Rows from block 9 of a small self-supervised audio encoder (BEST-RQ), named by matrix and row number. Rows with one number belong to one neuron. Each number is 50 + 12 x the weight over its row's rms, rounded and kept within 0 to 99. All counts start at 0.
After each neuron's rows are labels from the 100 clips, of 14848, where the neuron reaches its largest size: "strongest on" is what is common among them; "loudest" is the band of the loudest frequency at the time of the peak. Only what is clearly more common there than usual is listed. The data: synthesised imitations of 52 everyday sounds, one a clip.
# gate: MLP gate (model.blocks.9.mlp.gate.weight, 640x160), inputs 0-159
# fc1: MLP up (model.blocks.9.mlp.fc1.weight, 640x160), inputs 0-159
# fc2: MLP down (model.blocks.9.mlp.fc2.weight, 160x640, transposed), outputs 0-159

gate.180:61 46 63 69 52 45 48 38 45 29 92 28 40 54 55 28 52 46 51 45 22 51 48 52 64 59 44 37 52 47 63 67 58 53 48 54 59 74 32 60 47 50 65 41 55 72 54 57 68 41 34 40 48 60 55 37 46 67 49 44 45 34 73 50 46 55 39 61 57 25 55 46 55 53 71 51 58 56 65 53 56 47 55 48 48 45 39 46 57 28 47 29 48 40 46 51 76 69 44 59 36 56 56 52 49 42 46 44 44 52 46 34 43 47 47 56 57 43 21 38 40 46 55 29 38 53 41 46 29 57 46 58 46 52 67 33 25 55 82 46 56 35 37 60 60 53 54 18 67 47 33 43 39 42 54 49 56 45 42 39
fc1.180:68 44 49 55 32 68 55 45 57 51 55 26 50 48 44 50 45 61 66 45 68 63 57 44 60 57 55 47 53 36 60 60 46 50 30 47 43 46 48 66 28 20 42 38 68 52 45 40 49 50 37 33 31 49 42 29 40 45 34 42 30 56 49 25 45 74 44 64 49 49 58 52 58 75 57 44 55 70 55 41 60 48 45 62 53 63 54 37 48 33 42 47 48 61 56 49 60 62 71 29 53 46 53 57 38 54 33 29 40 35 48 42 65 29 39 41 53 41 73 40 51 51 08 51 36 61 23 56 54 59 46 70 33 56 32 61 41 43 57 56 62 73 38 35 51 41 53 31 64 48 59 42 45 39 56 46 51 39 49 50
fc2.180:43 36 56 47 31 37 68 78 50 45 64 71 41 50 55 62 46 69 75 82 30 41 39 37 42 47 55 61 61 60 75 30 51 52 63 50 34 36 62 43 46 62 49 50 36 54 62 66 35 59 52 49 68 55 57 46 41 42 70 47 39 57 37 63 42 48 58 52 49 80 39 28 54 53 31 58 54 12 50 63 47 53 51 53 62 43 50 66 53 47 43 48 39 47 46 24 56 65 37 31 54 55 69 45 43 46 56 68 56 51 59 42 64 67 49 49 67 37 49 61 52 44 48 60 48 38 64 66 48 51 32 44 40 41 44 76 61 42 46 27 57 58 50 56 52 52 45 37 59 46 50 32 29 40 43 49 46 51 52 73
strongest on: thin (high-pass)
loudest: 1000 to 2000 Hz

gate.179:63 56 54 50 61 73 36 37 61 56 71 51 57 62 54 54 47 76 58 60 44 51 52 55 46 58 55 57 70 41 46 48 59 43 50 52 23 46 63 75 40 33 58 56 43 66 27 51 43 53 54 67 44 51 44 64 53 50 76 38 40 55 44 52 46 31 48 68 54 39 39 36 64 73 49 61 47 52 64 49 61 51 67 68 45 26 81 34 51 38 56 35 52 69 30 67 70 38 40 40 47 46 49 36 54 58 42 51 46 62 34 65 49 71 38 36 49 39 41 64 53 35 24 42 53 64 31 41 34 60 53 50 48 47 60 47 48 25 56 43 59 35 28 49 61 37 61 37 40 46 46 54 53 39 60 31 31 56 39 54
fc1.179:60 56 64 57 59 55 38 44 58 59 66 49 48 57 46 78 42 58 64 57 53 42 37 68 63 53 66 54 63 41 46 57 61 69 31 20 46 58 48 46 50 43 35 47 35 53 60 61 38 66 36 44 55 59 31 62 34 46 69 53 52 37 66 51 18 33 56 61 75 50 43 63 48 64 54 41 44 51 56 63 63 39 28 55 39 46 69 47 39 37 59 45 35 67 51 48 63 51 42 64 53 38 46 41 66 36 69 43 30 75 66 50 28 64 32 59 48 49 64 45 53 49 50 43 59 87 60 65 44 42 60 78 62 52 46 52 64 67 51 56 44 46 54 48 44 25 40 41 51 38 56 50 35 58 36 48 46 48 56 58
fc2.179:40 31 45 49 58 32 46 58 54 45 47 65 56 52 39 40 47 57 54 70 55 21 68 47 66 41 36 75 59 56 60 49 33 42 41 43 56 34 52 51 51 54 38 66 50 38 41 51 59 12 27 37 56 55 49 39 48 30 32 54 53 75 53 47 65 35 59 66 57 53 42 52 56 73 70 66 53 32 56 53 34 73 39 45 58 59 25 53 55 38 68 56 64 43 47 42 47 65 44 49 48 51 49 61 46 50 55 43 30 56 41 38 55 26 43 37 59 62 51 55 49 25 76 53 55 41 44 34 46 43 50 56 40 38 58 79 48 67 26 52 40 59 37 46 47 43 22 61 68 56 52 53 42 46 34 42 60 43 49 37
strongest on: thin (high-pass); machines and effects; sawing
loudest: 2000 to 4000 Hz

gate.150:37 53 67 42 51 39 42 41 49 47 55 56 44 47 61 58 50 34 53 46 43 58 43 66 40 47 62 62 31 56 60 64 47 57 33 67 50 47 47 39 57 44 30 45 70 54 67 56 69 60 66 51 72 47 62 71 33 51 53 41 50 39 36 57 65 55 49 46 50 63 41 30 37 55 71 50 23 58 67 32 42 65 64 48 43 50 63 66 53 47 63 42 56 51 39 66 52 39 50 36 38 55 27 58 60 55 41 60 20 45 39 34 53 46 58 68 47 35 27 67 35 63 45 43 47 64 44 47 42 24 52 53 57 46 38 32 65 48 66 58 34 46 54 24 71 23 38 64 62 52 57 62 32 49 45 51 51 57 23 65
fc1.150:39 56 43 32 50 36 63 55 47 60 49 39 54 68 50 32 75 44 65 32 42 61 51 44 47 43 43 71 55 44 58 36 61 36 43 37 23 48 62 45 55 55 50 54 51 30 48 60 46 49 51 48 62 48 52 53 33 41 72 60 39 65 29 54 26 51 39 38 54 48 33 50 58 44 29 39 22 58 47 67 25 39 75 56 38 71 24 25 38 54 60 44 49 44 70 53 51 80 63 41 59 61 42 48 49 47 51 66 60 31 58 44 43 45 48 45 46 43 47 43 55 46 45 56 45 41 54 52 50 19 25 47 45 54 28 28 54 49 71 66 33 38 44 51 43 57 34 52 58 67 50 43 42 53 32 51 43 49 41 63
fc2.150:43 55 40 56 72 66 40 58 33 35 33 45 63 37 47 59 46 52 60 55 54 36 66 58 32 47 51 58 57 61 66 54 55 46 37 61 56 67 48 44 45 45 43 25 73 51 64 34 71 43 38 50 46 59 56 54 70 61 62 52 50 53 31 38 41 58 48 56 59 57 50 62 50 43 64 53 48 34 52 59 54 56 35 61 55 73 59 70 59 25 41 67 64 53 40 37 65 56 56 63 37 41 24 45 31 46 61 46 48 35 55 70 44 29 68 56 44 58 35 59 64 68 63 51 69 60 28 87 31 66 67 40 58 60 73 62 52 47 57 44 53 65 39 51 50 48 61 37 38 42 61 49 53 72 57 51 55 51 55 36
strongest on: people
loudest: 1000 to 2000 Hz

gate.508:48 73 45 59 55 54 37 52 48 50 42 30 34 49 39 55 51 57 29 45 41 52 47 65 44 69 64 40 35 63 44 29 46 45 49 42 60 53 50 47 49 63 47 58 61 46 56 43 55 43 54 42 63 43 66 62 50 74 51 63 41 61 61 52 47 63 45 57 50 57 64 44 53 41 34 57 38 80 58 43 27 56 51 49 58 76 40 55 53 41 25 47 51 43 55 54 47 43 55 28 54 41 11 51 54 71 38 53 74 48 73 47 29 63 73 56 36 47 48 32 78 55 29 54 41 62 26 66 26 48 64 40 62 47 42 69 45 45 51 59 63 31 60 40 63 45 46 49 61 58 41 37 28 63 52 53 28 52 60 47
fc1.508:50 31 17 59 42 55 49 39 51 69 65 46 69 56 34 22 62 60 64 59 26 46 44 44 56 47 28 70 53 59 56 48 76 46 74 46 59 53 28 20 72 65 47 45 32 53 40 53 66 74 57 29 57 65 48 51 63 64 55 64 63 53 62 36 55 52 77 59 43 34 42 58 52 68 48 56 44 52 39 42 67 45 52 34 58 48 50 58 47 43 37 53 41 60 26 55 47 51 39 49 24 48 54 45 69 57 51 40 38 41 57 50 39 47 35 34 36 29 45 36 48 61 46 47 59 49 40 60 51 38 42 36 44 38 46 40 60 47 48 76 30 42 34 63 58 49 44 64 36 44 43 50 43 48 42 51 46 46 52 44
fc2.508:38 42 55 68 52 51 56 59 67 49 71 62 46 59 49 47 66 40 44 60 49 53 44 55 64 49 37 31 50 59 51 57 20 54 50 50 39 56 38 34 67 56 77 67 50 62 32 66 59 57 29 68 39 31 59 51 41 43 59 46 62 28 35 36 41 47 49 44 54 85 40 51 42 42 30 51 27 41 44 60 68 77 50 67 54 40 64 68 41 51 57 45 67 58 47 31 59 29 44 44 67 50 52 21 53 53 45 58 56 54 45 50 48 73 60 36 44 60 47 48 31 57 55 46 42 43 47 40 72 47 67 47 61 46 71 34 52 39 30 57 43 76 67 49 49 51 51 45 52 39 67 45 38 42 43 46 35 50 30 50
strongest on: animals; mooing
loudest: 250 to 500 Hz

gate.607:56 52 49 45 56 55 38 39 57 39 66 52 34 19 34 36 44 31 56 71 68 36 30 33 47 63 34 44 63 30 62 35 61 71 47 46 47 33 49 74 37 49 57 66 57 30 54 46 46 46 42 49 61 64 60 66 52 27 34 40 46 48 63 48 28 63 45 31 40 30 37 41 83 54 55 52 62 39 55 45 56 61 60 52 45 57 65 40 52 55 39 54 48 45 44 47 55 42 36 42 63 22 63 46 35 36 55 52 82 56 75 57 53 36 54 34 49 55 62 30 62 49 48 55 58 63 60 53 53 73 43 51 60 46 71 49 43 61 48 46 39 58 43 38 32 54 42 55 50 60 44 37 47 52 51 56 35 65 32 64
fc1.607:51 61 75 37 53 40 49 52 35 40 51 52 49 36 72 53 78 48 70 32 58 25 57 29 45 41 40 31 44 59 37 46 50 51 55 61 72 36 44 70 52 60 34 37 41 47 51 67 48 30 40 37 59 52 68 57 58 51 42 34 40 50 53 43 43 33 38 46 38 43 53 40 49 70 57 36 63 48 38 40 53 72 52 55 32 61 51 58 50 55 46 41 27 45 46 49 47 48 49 42 73 36 57 65 60 54 27 35 57 37 54 60 58 40 51 30 62 73 61 47 85 32 52 41 46 44 36 25 33 58 51 42 58 46 45 53 37 44 56 55 38 42 47 33 39 59 68 55 36 57 35 47 58 61 34 45 39 76 60 55
fc2.607:41 47 72 46 65 51 42 45 48 51 60 46 65 57 60 55 47 55 48 20 51 20 50 44 40 34 36 42 40 40 46 60 65 59 56 67 54 60 62 40 43 47 66 41 40 39 45 36 57 69 50 57 43 73 11 49 53 41 48 53 28 29 53 55 44 70 57 42 31 48 24 36 45 63 46 59 60 54 57 45 67 46 64 43 38 28 63 67 63 35 63 56 58 41 48 60 62 40 44 42 47 37 35 59 42 30 38 52 48 59 70 32 60 54 51 65 39 60 35 52 49 77 55 37 50 46 36 42 38 44 52 46 48 68 34 70 33 61 53 44 52 43 49 67 74 41 50 44 66 50 38 51 50 59 53 54 43 41 65 20
strongest on: thin (high-pass); people
loudest: 500 to 1000 Hz

gate.100:52 47 59 66 67 49 64 43 23 36 59 44 44 50 40 43 56 48 60 56 62 44 52 51 54 41 56 61 35 30 57 53 37 45 55 40 62 50 33 76 62 69 47 73 63 70 61 39 49 53 65 32 51 42 56 86 38 53 59 27 43 42 52 53 72 60 48 42 60 53 45 51 38 50 70 58 43 46 61 45 66 62 53 40 72 46 64 51 67 58 47 51 41 51 48 51 44 58 60 56 58 27 35 53 49 70 58 64 46 53 59 59 34 61 39 55 36 67 56 32 50 65 53 51 59 21 56 65 50 49 43 52 42 60 73 39 45 56 41 32 69 30 62 59 38 69 44 71 58 54 44 34 58 68 68 46 27 68 57 63
fc1.100:46 42 52 49 49 47 21 61 51 52 67 41 82 34 52 61 46 60 34 37 36 43 46 67 66 61 41 54 36 50 55 50 55 67 61 38 60 63 34 49 47 45 52 49 25 51 47 53 58 51 58 64 45 58 51 50 49 66 53 56 39 28 93 55 57 66 31 44 66 54 58 45 31 34 39 31 68 41 37 46 59 44 69 49 58 41 43 47 59 49 29 55 51 54 51 50 68 44 51 50 66 50 37 58 45 42 45 60 57 57 42 73 60 34 56 36 19 46 39 37 57 53 32 47 26 61 48 62 67 39 69 46 44 48 81 36 39 56 55 33 52 51 65 49 58 39 53 39 76 44 39 54 50 55 51 41 71 59 57 51
fc2.100:41 21 64 35 35 57 54 49 26 43 54 46 43 57 42 61 56 46 30 39 53 52 54 47 69 50 55 42 37 66 71 51 64 49 30 58 67 74 39 33 69 38 41 52 53 59 39 46 41 57 50 63 51 70 40 70 30 42 34 63 47 30 43 58 56 56 54 42 60 29 63 63 27 42 52 49 55 54 55 51 56 59 24 53 48 54 66 45 46 61 37 41 26 33 65 52 46 36 44 43 67 61 49 80 40 43 49 57 61 46 42 41 54 56 41 61 40 48 67 66 49 34 44 55 68 54 59 67 46 43 35 31 39 44 72 63 74 50 59 25 41 56 52 41 58 49 46 47 54 63 43 28 62 46 62 62 61 50 41 29
strongest on: thin (high-pass); white noise
loudest: 1000 to 2000 Hz; 2000 to 4000 Hz

gate.295:38 70 46 78 57 49 50 26 80 30 56 52 51 39 46 33 67 37 40 49 62 37 62 27 52 60 59 38 49 58 52 67 57 50 47 56 35 72 32 69 48 36 59 39 63 52 64 50 43 51 48 38 70 65 49 54 48 61 50 43 24 69 64 54 46 66 54 46 48 52 52 41 54 49 36 55 58 34 54 59 43 58 21 37 54 52 50 47 44 23 50 69 39 36 53 72 50 58 53 63 53 29 54 31 44 57 36 60 53 36 41 36 56 51 56 38 73 63 57 63 50 51 52 19 62 58 50 40 36 62 65 63 37 38 49 69 73 53 51 72 52 56 54 53 36 44 49 62 43 69 47 41 55 40 67 40 47 45 39 66
fc1.295:56 45 29 44 43 61 73 60 60 42 56 60 56 57 58 61 31 67 42 54 55 63 46 63 48 34 38 49 49 51 51 50 60 49 56 54 68 63 44 26 40 49 44 31 52 49 40 51 52 42 63 64 31 37 39 59 50 55 65 52 66 54 64 37 68 58 75 38 60 53 12 53 36 69 37 50 38 48 34 63 55 50 49 45 54 70 40 34 57 48 41 57 48 37 61 62 40 34 43 36 71 41 40 56 45 68 34 43 64 53 35 39 49 46 69 80 49 20 36 49 67 60 40 40 42 35 56 57 33 49 44 39 50 51 33 47 40 58 56 44 27 70 66 63 32 53 45 39 52 20 50 62 59 37 57 58 40 39 59 49
fc2.295:69 39 59 46 38 55 57 62 59 77 48 74 39 63 49 60 52 42 55 49 80 79 31 42 62 48 32 54 37 22 44 65 35 65 44 68 40 61 49 33 34 54 48 68 39 44 44 65 57 42 53 45 68 73 51 28 59 50 53 47 54 33 58 44 44 49 43 56 68 59 51 46 59 31 55 49 53 41 63 53 17 53 56 44 50 76 54 26 46 58 56 65 57 44 56 51 51 76 47 49 52 45 58 49 49 54 39 55 45 29 45 32 54 38 69 26 35 60 51 70 70 53 69 51 51 51 58 56 57 39 62 43 63 61 49 58 52 64 49 49 64 54 41 41 23 53 55 57 48 68 55 59 48 53 45 45 72 66 48 59
strongest on: animals
loudest: 500 to 1000 Hz

gate.336:35 47 32 38 60 49 66 55 48 68 70 51 33 57 47 57 36 36 48 45 42 57 49 63 54 61 58 37 30 45 53 35 53 53 40 58 74 58 56 75 49 20 55 67 40 42 52 43 40 35 62 58 43 61 45 34 46 38 51 55 50 83 41 52 36 41 49 69 65 72 39 47 34 49 52 36 36 39 37 60 24 49 35 39 32 61 67 52 55 51 42 61 59 47 47 54 46 69 49 48 40 29 38 47 64 58 57 42 78 38 52 42 65 65 38 61 50 47 58 55 62 36 69 31 40 68 37 47 46 62 51 62 49 42 58 70 49 63 54 66 61 64 44 48 58 45 61 46 63 30 44 46 49 73 39 35 49 50 81 49
fc1.336:56 69 42 84 55 57 51 46 43 38 59 60 48 36 58 66 36 32 54 56 28 59 48 53 51 59 65 21 50 53 60 43 57 51 38 43 55 53 50 53 76 52 47 66 46 54 29 59 42 53 37 50 62 33 34 67 53 34 50 56 46 56 54 51 36 47 55 38 66 64 48 60 64 63 46 38 56 46 49 47 49 47 43 48 74 45 51 31 56 63 72 31 55 45 45 46 61 39 69 60 51 41 61 64 51 64 59 52 56 54 65 48 41 39 55 48 44 45 73 68 60 50 53 63 51 41 40 25 26 72 52 28 48 51 83 54 51 44 36 36 70 24 32 68 45 53 49 60 45 43 52 62 27 61 41 47 74 65 56 67
fc2.336:45 22 39 36 52 46 70 67 64 77 57 47 48 61 61 50 51 34 37 51 45 35 78 33 42 36 45 37 66 57 56 31 55 49 40 47 43 48 49 46 57 65 56 53 37 40 38 50 48 48 48 55 50 60 42 53 53 59 65 37 53 43 58 65 27 31 31 44 46 55 49 58 61 45 40 57 67 58 59 73 66 58 36 73 31 39 88 48 49 71 70 50 59 47 61 54 47 55 53 64 73 56 74 41 23 37 52 45 72 50 59 49 42 61 57 49 51 58 36 73 38 58 53 50 48 62 45 74 52 32 42 44 37 56 64 37 50 29 65 44 54 63 46 43 49 53 46 50 45 47 31 58 56 33 54 50 33 42 35 46
strongest on: thin (high-pass); laser zap
loudest: 250 to 500 Hz

gate.353:32 37 45 49 55 67 55 86 43 34 38 25 52 44 53 36 69 48 53 52 52 58 43 65 49 69 56 56 26 42 54 42 34 38 35 53 35 45 69 52 51 38 64 49 50 46 53 42 51 45 83 54 58 63 69 62 40 57 68 51 45 61 32 49 56 52 54 60 51 58 38 54 47 66 68 54 42 71 57 59 42 41 39 53 66 47 45 52 46 44 55 51 51 21 25 39 50 45 47 36 26 43 38 43 65 42 47 48 63 69 71 50 51 45 46 40 58 44 49 56 41 50 39 35 50 57 37 69 56 67 62 55 56 33 52 54 58 43 63 55 65 56 31 38 49 84 57 49 28 43 50 56 51 61 44 64 35 70 25 26
fc1.353:45 49 54 60 53 39 76 37 62 73 62 29 25 57 37 53 82 58 57 44 57 54 44 44 51 71 51 63 41 50 55 71 42 55 45 59 32 74 33 41 59 66 35 45 49 35 67 46 23 47 46 88 33 60 31 35 42 56 55 73 47 47 53 35 57 42 33 55 36 48 44 43 37 38 53 39 36 48 46 46 56 32 60 53 50 28 39 38 69 64 70 47 47 64 45 52 56 67 53 40 55 43 28 36 43 40 56 42 61 51 41 38 61 36 42 33 42 37 53 46 62 43 41 48 58 51 29 54 44 59 35 59 49 49 44 44 47 54 58 47 45 55 52 53 39 58 48 45 43 38 55 66 31 33 61 39 60 32 72 64
fc2.353:38 67 43 50 40 69 46 36 48 30 59 47 57 57 61 36 64 50 66 38 44 57 56 80 44 47 56 41 54 67 50 37 43 36 75 38 54 44 49 60 70 54 39 50 35 52 46 53 36 44 68 36 61 54 55 48 38 61 59 60 44 46 32 51 78 49 45 43 44 42 56 51 55 57 37 59 39 59 46 23 53 48 45 55 78 45 54 56 32 57 62 53 48 16 49 47 77 66 47 63 33 63 63 34 34 59 43 68 24 61 41 58 57 59 79 49 39 65 59 46 33 60 43 41 40 71 70 37 50 54 32 57 56 50 59 41 48 60 39 34 34 57 50 56 41 41 60 39 41 54 29 46 47 29 38 49 46 46 41 34
strongest on: people; muffled (low-pass)
loudest: 500 to 1000 Hz

gate.387:47 45 73 48 87 57 54 73 68 69 53 41 51 36 43 48 49 47 50 60 51 32 55 46 66 45 59 54 45 68 49 25 49 57 55 61 68 63 33 49 48 58 49 42 50 62 47 44 54 50 60 57 42 65 46 69 42 33 59 52 55 37 39 62 33 63 52 63 43 63 53 55 40 62 48 53 65 42 41 54 66 36 71 43 54 45 45 56 32 39 66 47 23 70 59 40 51 78 63 56 49 38 46 71 55 53 46 63 39 40 68 48 30 33 43 66 65 42 26 48 39 60 67 31 44 38 39 30 43 45 64 46 52 49 61 69 56 64 41 55 64 45 19 64 60 51 60 53 56 52 37 31 34 54 50 59 67 40 37 54
fc1.387:55 22 36 58 51 36 53 42 45 75 69 35 53 60 32 43 56 60 47 36 59 70 63 46 51 59 43 42 51 53 68 60 46 40 47 58 41 52 58 42 43 27 52 26 33 64 63 34 40 42 18 57 71 49 46 46 32 62 42 63 45 46 60 68 75 53 50 64 55 37 40 66 57 39 23 53 45 51 46 57 35 60 61 60 30 46 62 45 51 65 37 55 49 44 29 42 46 56 53 59 52 55 40 69 32 26 54 61 56 31 38 52 47 55 28 49 47 41 42 53 50 59 28 55 57 49 64 54 44 73 77 57 55 50 31 48 33 56 44 58 41 62 59 45 64 46 62 64 44 62 68 66 52 61 35 60 54 64 44 64
fc2.387:58 44 65 67 38 48 46 31 36 71 49 46 58 33 62 57 28 37 36 55 69 52 53 57 54 53 45 31 47 52 83 48 39 49 43 62 33 49 45 46 34 45 41 42 66 32 41 36 38 61 54 38 39 71 45 48 58 47 43 44 41 51 47 37 62 67 42 56 14 43 66 36 54 47 62 40 38 42 30 68 46 55 40 60 58 35 39 56 38 53 51 46 70 75 56 33 62 45 47 33 40 42 53 57 50 56 55 51 65 61 39 39 43 58 35 40 58 67 63 46 60 66 48 35 57 41 61 59 69 72 78 55 23 47 58 60 46 50 63 57 55 68 48 31 41 41 21 53 52 41 65 36 53 51 57 49 50 43 69 46
strongest on: animals; signals
loudest: 250 to 500 Hz

gate.86:46 50 47 35 24 58 40 34 59 42 49 33 33 46 57 36 53 46 43 63 56 31 40 52 60 65 72 63 54 57 46 49 56 46 74 43 49 69 63 53 49 56 51 42 51 43 39 21 44 56 30 46 68 53 67 45 41 63 52 56 41 41 50 36 72 54 49 51 54 44 62 34 47 11 71 37 48 61 52 70 51 35 43 56 35 52 47 49 30 64 86 45 54 55 58 62 28 46 36 60 40 42 61 32 47 56 53 41 74 43 51 55 47 50 26 46 61 56 54 76 31 72 46 62 49 58 41 50 41 39 48 65 54 49 49 52 42 42 50 54 54 49 49 51 55 43 76 68 49 62 72 41 45 53 33 65 30 51 57 65
fc1.86:59 69 38 47 42 49 30 53 49 42 61 68 46 45 40 35 53 66 58 58 42 25 48 50 34 35 55 53 34 52 61 14 37 30 54 53 49 45 50 53 80 54 56 64 52 62 47 49 43 52 52 67 31 57 32 37 52 32 63 48 44 31 86 46 49 49 24 30 39 50 29 52 60 53 61 47 74 62 60 56 45 58 39 49 69 33 64 49 52 38 46 35 52 43 34 36 36 48 46 31 52 57 54 56 43 30 55 51 61 66 54 52 55 50 64 50 33 44 40 43 49 40 68 36 54 43 50 50 72 49 52 46 39 36 43 54 49 62 63 42 58 52 48 49 52 34 49 51 54 57 68 45 68 32 32 59 80 60 43 25
fc2.86:65 40 51 62 35 58 68 61 37 68 56 60 48 35 55 53 40 51 61 62 45 51 52 42 40 41 44 65 51 59 41 40 43 26 55 60 58 46 44 59 60 59 27 29 37 56 59 43 48 42 52 64 33 49 76 37 49 37 54 54 71 43 45 53 45 49 54 52 51 52 59 43 63 42 46 58 36 48 40 48 32 69 53 62 62 55 38 64 47 54 33 73 34 48 55 26 60 46 51 41 39 42 55 41 44 51 42 32 21 34 47 31 51 82 25 51 69 48 61 42 45 44 41 37 42 62 10 55 23 49 41 53 53 43 55 79 55 37 50 44 36 46 56 44 39 68 73 37 34 41 56 43 55 33 44 55 55 36 55 62
strongest on: thin (high-pass)
loudest: 250 to 500 Hz

gate.611:44 61 51 56 50 45 48 48 51 48 65 43 67 66 35 54 28 48 25 29 69 38 56 64 62 38 44 35 58 64 75 73 59 37 42 56 46 47 68 76 45 38 46 66 57 43 39 62 54 49 38 44 37 68 71 62 41 48 47 55 55 63 57 46 43 73 44 41 62 41 59 56 42 53 61 55 43 53 42 34 64 45 47 67 53 61 40 54 54 47 51 35 66 44 50 39 60 48 39 55 57 51 81 18 62 65 54 40 60 55 47 59 39 44 60 58 28 38 67 58 39 49 67 23 57 56 60 41 51 32 43 60 40 34 69 38 67 55 30 50 45 46 54 42 62 73 52 63 59 39 27 56 34 54 52 69 48 57 42 69
fc1.611:44 53 75 37 61 53 40 37 78 41 56 58 51 54 46 33 51 46 55 48 56 38 43 61 48 73 57 34 42 58 52 43 45 60 44 40 52 42 58 52 40 47 63 40 66 55 36 62 38 39 51 48 64 46 44 54 49 51 70 36 31 28 58 47 33 66 48 78 75 59 55 52 57 47 42 46 48 59 54 58 49 45 36 48 35 35 48 40 42 41 51 40 41 50 43 43 39 41 27 87 44 49 46 52 49 32 70 44 54 69 55 35 37 76 26 42 28 59 46 47 39 36 55 38 26 48 49 67 54 54 39 64 68 54 67 32 75 57 35 43 43 54 51 40 55 49 57 78 45 49 59 39 55 66 29 56 77 42 49 55
fc2.611:45 39 37 51 62 34 47 62 48 21 73 41 41 57 34 51 46 50 58 22 57 54 28 36 45 32 61 51 71 30 63 59 40 14 48 56 41 52 47 42 52 52 30 44 36 43 59 48 58 24 46 43 44 55 57 46 37 37 67 44 45 48 36 64 81 41 57 32 41 44 38 33 48 63 59 36 42 32 45 53 51 47 43 69 45 63 44 66 54 60 59 46 68 41 37 34 34 58 53 62 49 49 52 49 32 27 29 56 47 50 59 52 36 42 55 52 53 42 44 43 73 32 48 48 31 57 66 35 61 49 42 35 66 25 46 62 64 40 44 51 67 54 49 61 44 54 46 52 21 55 51 48 58 53 48 59 35 43 47 33
strongest on: thin (high-pass)
loudest: 1000 to 2000 Hz; 2000 to 4000 Hz

gate.57:52 62 68 70 64 32 40 40 44 37 43 47 32 38 56 50 54 61 39 35 41 59 73 45 45 31 69 36 64 45 42 44 28 21 51 58 56 53 37 37 43 37 50 48 69 35 55 42 43 63 48 55 66 37 61 46 48 50 56 31 39 55 54 52 47 51 26 25 45 59 66 48 52 72 39 61 38 52 58 56 70 35 53 63 70 56 29 68 42 50 45 53 42 43 26 47 41 47 49 58 53 44 49 59 62 27 61 33 72 46 46 30 49 61 28 52 41 67 48 65 79 39 46 65 64 54 53 40 62 49 42 42 57 41 48 66 52 58 55 55 61 58 61 49 34 49 23 43 49 59 24 47 54 48 34 64 61 63 57 62
fc1.57:37 59 68 67 65 68 49 35 52 41 69 47 44 20 39 65 45 39 53 56 49 33 52 61 43 64 58 29 39 58 31 51 53 34 54 54 36 34 51 30 35 41 36 77 36 37 46 35 57 53 47 41 51 38 70 67 61 55 40 49 61 65 44 54 49 39 51 45 43 43 47 48 43 45 41 65 44 57 80 60 54 64 43 44 38 53 57 55 56 20 54 34 64 49 62 64 54 43 55 62 55 42 59 36 56 61 42 39 58 42 78 43 60 59 36 39 54 55 50 59 65 34 45 39 51 48 60 41 49 45 61 58 32 50 31 75 43 46 51 71 40 62 71 56 67 67 37 55 34 33 45 25 58 54 57 53 68 32 62 60
fc2.57:39 37 34 66 47 27 50 51 43 48 45 49 45 62 62 58 53 49 41 52 57 45 41 55 47 36 41 66 41 26 37 67 37 53 50 72 59 34 46 45 42 27 23 56 52 44 58 57 25 53 57 46 31 51 56 54 82 63 65 70 31 61 57 45 37 61 49 57 50 69 51 50 38 45 50 78 66 58 59 67 54 39 42 56 45 71 59 55 45 70 67 60 37 51 61 66 61 42 54 60 39 60 45 42 53 48 57 76 54 52 66 37 61 65 25 42 35 57 24 43 61 34 62 32 48 49 62 46 67 44 52 56 32 47 38 56 66 54 74 49 48 57 50 49 38 27 38 41 51 38 31 65 59 48 59 68 56 41 48 50
strongest on: people
loudest: 500 to 1000 Hz; 250 to 500 Hz